Weights of a small image captioner.
Training: muon at rate 0.019, 3900 steps, batches of 384.
Rows from block 3 of the image encoder of a small image captioner, named by matrix and row number. Rows with one number belong to one channel. Each number is 200 + 30 x the weight over its row's rms, rounded and kept within 0 to 999. All counts start at 0. After the name is the row's rms in percent of the matrix's.
After each channel's rows are labels from the 100 images, of 14848, where the channel reaches its highest value: "colour at peak" is the nearest of a few named colours to the mean colour under the peak; "lies over" is the class under the peak. Only what is clearly more common there than usual is listed. The data: small renderings of single solids in any pose.
# convs0: expand 3x3 conv (encoder.blocks.3.convs.0.weight, 128x32x3x3, each kernel summed), inputs 0-31
# convs1: project pointwise conv (encoder.blocks.3.convs.1.weight, 32x128x1x1, transposed), outputs 0-31

convs0.1,114,227,150,205,184,168,193,208,186,212,138,258,199,224,248,188,245,228,228,159,170,166,202,163,249,180,205,218,202,241,203,200,194
convs1.1,097,200,222,214,191,243,249,215,188,230,247,159,225,195,187,199,198,192,148,220,240,226,217,259,155,176,171,170,182,177,146,223,196
colour at peak: red
lies over: solid

convs0.95,075,217,208,167,154,192,247,118,161,194,207,168,214,170,201,234,183,177,195,168,202,197,219,221,188,148,169,148,191,192,207,185,160
convs1.95,101,123,210,228,190,244,213,206,172,203,181,219,200,147,199,214,236,176,183,187,167,173,229,206,140,201,224,179,215,255,188,168,235
colour at peak: green
lies over: solid

convs0.61,068,206,186,195,238,192,260,196,225,183,232,196,211,269,167,176,156,235,212,178,184,173,180,211,130,249,215,240,185,187,190,209,206
convs1.61,118,187,248,193,176,217,221,223,213,223,184,168,250,139,191,212,220,208,181,204,176,217,223,200,131,175,240,214,230,217,195,128,214
colour at peak: yellow
lies over: solid

convs0.22,117,232,182,196,136,180,174,213,195,208,146,204,204,218,247,188,264,223,246,191,213,217,222,170,241,220,227,174,195,249,161,202,182
convs1.22,079,238,186,195,252,183,203,212,171,182,229,133,215,169,196,204,191,263,190,216,207,166,180,215,138,181,160,246,211,237,212,197,181
colour at peak: red
lies over: solid

convs0.112,102,184,164,184,215,176,206,161,172,163,214,184,169,161,265,260,167,193,204,145,190,212,154,215,146,175,186,212,229,193,211,205,195
convs1.112,108,238,207,242,183,157,213,209,214,184,193,211,141,219,121,198,196,250,225,186,184,178,227,178,167,193,181,240,200,185,153,159,200
colour at peak: green
lies over: solid

convs0.45,084,262,177,157,143,188,222,196,195,179,230,224,244,165,203,237,183,258,193,161,246,189,195,191,211,216,238,227,183,240,207,206,185
convs1.45,112,208,225,203,181,196,221,216,270,168,217,111,186,251,177,211,235,201,198,176,208,218,187,213,232,170,235,205,216,163,162,174,194
colour at peak: green
lies over: solid

convs0.27,055,224,191,187,220,210,191,138,162,139,189,241,226,188,182,231,160,218,173,180,193,209,210,216,223,176,177,154,277,172,182,202,209
convs1.27,098,177,223,246,163,212,242,216,226,263,173,177,222,179,209,168,242,171,220,169,153,201,232,189,160,183,214,236,196,245,219,174,220
colour at peak: green
lies over: solid

convs0.69,079,242,194,211,183,240,225,179,152,160,197,253,229,190,193,217,233,140,242,142,205,185,199,182,187,147,187,187,186,159,181,193,188
convs1.69,095,174,216,234,207,242,182,206,178,195,145,211,176,206,239,182,217,231,239,197,199,161,267,209,202,156,149,243,224,234,236,216,204
colour at peak: blue
lies over: solid

convs0.122,099,194,207,241,200,200,165,169,184,172,181,129,197,235,226,207,200,180,144,155,247,215,213,220,160,222,181,174,209,167,189,143,184
convs1.122,096,244,204,176,242,199,238,224,211,224,178,229,216,219,238,143,197,223,254,219,188,219,227,179,205,142,157,212,205,239,252,211,191
colour at peak: blue
lies over: solid

convs0.25,102,198,226,221,225,181,252,191,175,229,238,169,183,177,187,178,161,208,233,195,187,177,213,223,252,191,244,234,214,185,190,113,178
convs1.25,105,251,136,221,185,189,213,251,194,187,198,199,192,191,212,247,224,193,192,173,211,208,171,136,202,241,180,195,194,243,260,237,215
colour at peak: brown
lies over: solid

convs0.88,119,131,197,162,173,203,202,186,172,249,200,185,189,164,236,124,195,238,219,153,211,170,239,195,218,206,230,197,206,213,168,190,224
convs1.88,081,225,244,228,248,192,196,250,231,126,182,204,168,216,210,187,202,169,143,202,184,210,198,204,248,149,172,209,181,187,227,224,195
colour at peak: yellow
lies over: solid

convs0.62,087,195,183,213,169,178,192,158,184,153,227,234,247,251,192,163,157,178,171,229,218,218,235,162,206,212,164,189,261,169,193,187,175
convs1.62,115,244,215,225,225,218,208,258,210,243,204,148,126,215,231,192,209,225,204,217,205,236,197,267,170,204,234,201,209,211,220,211,175
colour at peak: black
lies over: solid

convs0.5,075,219,217,230,186,189,165,173,193,224,249,166,172,213,218,115,184,184,159,178,223,162,197,209,202,149,187,220,254,199,168,186,187
convs1.5,091,182,150,182,206,202,225,242,194,203,165,179,191,207,212,239,221,268,208,202,155,197,228,157,174,242,230,167,153,245,198,216,231
colour at peak: purple
lies over: solid

convs0.56,099,254,232,200,228,194,203,179,225,180,196,180,215,138,172,278,214,175,196,192,181,207,147,204,196,221,211,207,151,226,146,219,187
convs1.56,081,174,185,225,190,234,215,220,190,211,223,206,170,201,274,193,123,176,156,177,181,165,206,224,245,185,205,194,202,133,205,197,184
colour at peak: white
lies over: solid

convs0.119,108,242,216,194,152,168,156,147,227,239,214,264,250,166,214,212,182,212,208,178,223,213,195,223,229,175,238,192,204,212,210,151,218
convs1.119,096,172,213,178,261,183,207,219,243,185,165,162,176,228,194,148,222,202,196,235,165,139,151,229,205,198,177,225,233,189,176,167,212
colour at peak: pink; white
lies over: solid

convs0.34,064,219,272,186,227,180,250,191,209,205,222,239,163,238,218,206,183,210,252,238,204,191,180,177,192,202,169,211,185,210,217,281,181
convs1.34,136,163,207,234,177,253,193,218,196,222,177,189,198,142,215,229,223,186,176,193,136,190,233,189,131,188,236,192,177,242,181,166,210
colour at peak: purple
lies over: solid

convs0.81,086,192,193,243,227,169,235,145,206,206,197,163,194,197,182,191,170,204,163,166,221,187,168,174,180,287,191,233,235,182,155,180,192
convs1.81,104,135,199,276,164,233,183,187,200,214,178,203,182,178,244,187,222,178,221,199,171,175,253,169,151,213,190,213,171,232,174,190,215
colour at peak: yellow
lies over: solid

convs0.33,109,268,215,225,180,191,266,194,214,193,237,181,213,155,159,259,179,233,205,196,226,151,191,232,218,189,226,219,162,220,203,189,200
convs1.33,112,230,198,168,276,234,214,239,206,205,184,141,210,228,212,188,225,229,223,181,232,228,226,173,237,175,216,220,188,195,172,221,260
colour at peak: black
lies over: solid

convs0.50,148,227,200,183,206,197,174,186,141,173,189,253,184,196,194,127,190,179,180,141,201,192,186,150,200,226,176,200,177,234,214,146,169
convs1.50,158,197,164,157,190,170,190,198,183,192,210,189,232,182,209,255,183,201,212,227,176,210,257,224,171,213,198,233,229,130,173,261,239
colour at peak: purple
lies over: solid

convs0.13,073,216,167,200,154,217,154,237,145,171,244,245,227,164,177,178,175,194,210,193,234,211,189,211,196,172,223,192,181,181,149,155,160
convs1.13,078,241,190,154,233,152,194,215,218,242,133,196,139,237,202,184,220,199,212,196,180,241,180,212,222,194,209,232,187,233,222,230,244
colour at peak: purple; blue
lies over: solid

convs0.11,090,218,243,216,241,126,201,160,237,231,213,206,142,229,166,203,209,224,239,188,144,186,200,209,206,195,186,193,197,224,178,150,196
convs1.11,117,258,153,135,188,177,273,226,168,229,207,168,164,198,194,143,205,216,176,212,204,196,216,165,179,197,223,199,188,233,188,204,193
colour at peak: brown; red
lies over: solid

convs0.77,099,192,188,211,195,185,177,194,167,190,259,254,201,198,162,205,184,141,217,221,233,238,189,176,110,185,190,196,241,202,223,215,197
convs1.77,079,159,205,207,237,182,219,189,168,202,210,203,206,228,208,152,215,155,170,185,197,188,149,227,270,212,149,185,192,188,264,181,165
colour at peak: black
lies over: solid

convs0.87,079,124,172,221,136,183,244,184,145,190,203,242,196,188,203,211,174,220,159,199,202,212,191,197,240,204,239,179,192,189,218,191,147
convs1.87,084,237,198,183,217,182,227,245,227,149,232,175,221,215,217,156,238,232,197,250,145,204,163,203,207,250,232,192,199,200,245,204,229
colour at peak: black
lies over: solid

convs0.42,088,161,179,245,232,206,152,199,210,197,206,208,145,244,216,157,161,203,196,225,206,199,253,205,239,196,231,176,242,153,242,205,181
convs1.42,106,223,195,226,174,201,188,240,246,232,231,161,172,223,241,170,211,222,207,241,175,175,234,246,169,198,212,221,196,250,199,268,209
colour at peak: black
lies over: solid

convs0.107,103,233,161,219,174,178,175,170,194,240,183,191,210,218,204,183,275,264,171,206,201,194,168,175,241,173,237,172,192,243,207,192,239
convs1.107,095,214,220,173,194,159,250,220,179,184,198,146,219,253,236,131,231,199,232,238,223,179,198,207,194,227,214,236,234,214,194,159,214
colour at peak: brown
lies over: solid

convs0.102,113,251,200,186,208,220,219,292,173,209,210,191,203,197,230,185,241,175,162,178,217,172,215,128,181,210,206,232,220,189,206,169,173
convs1.102,088,200,178,194,148,180,215,180,257,190,196,206,222,165,177,182,226,248,229,179,147,229,229,261,212,218,163,204,159,232,171,208,224
colour at peak: purple
lies over: solid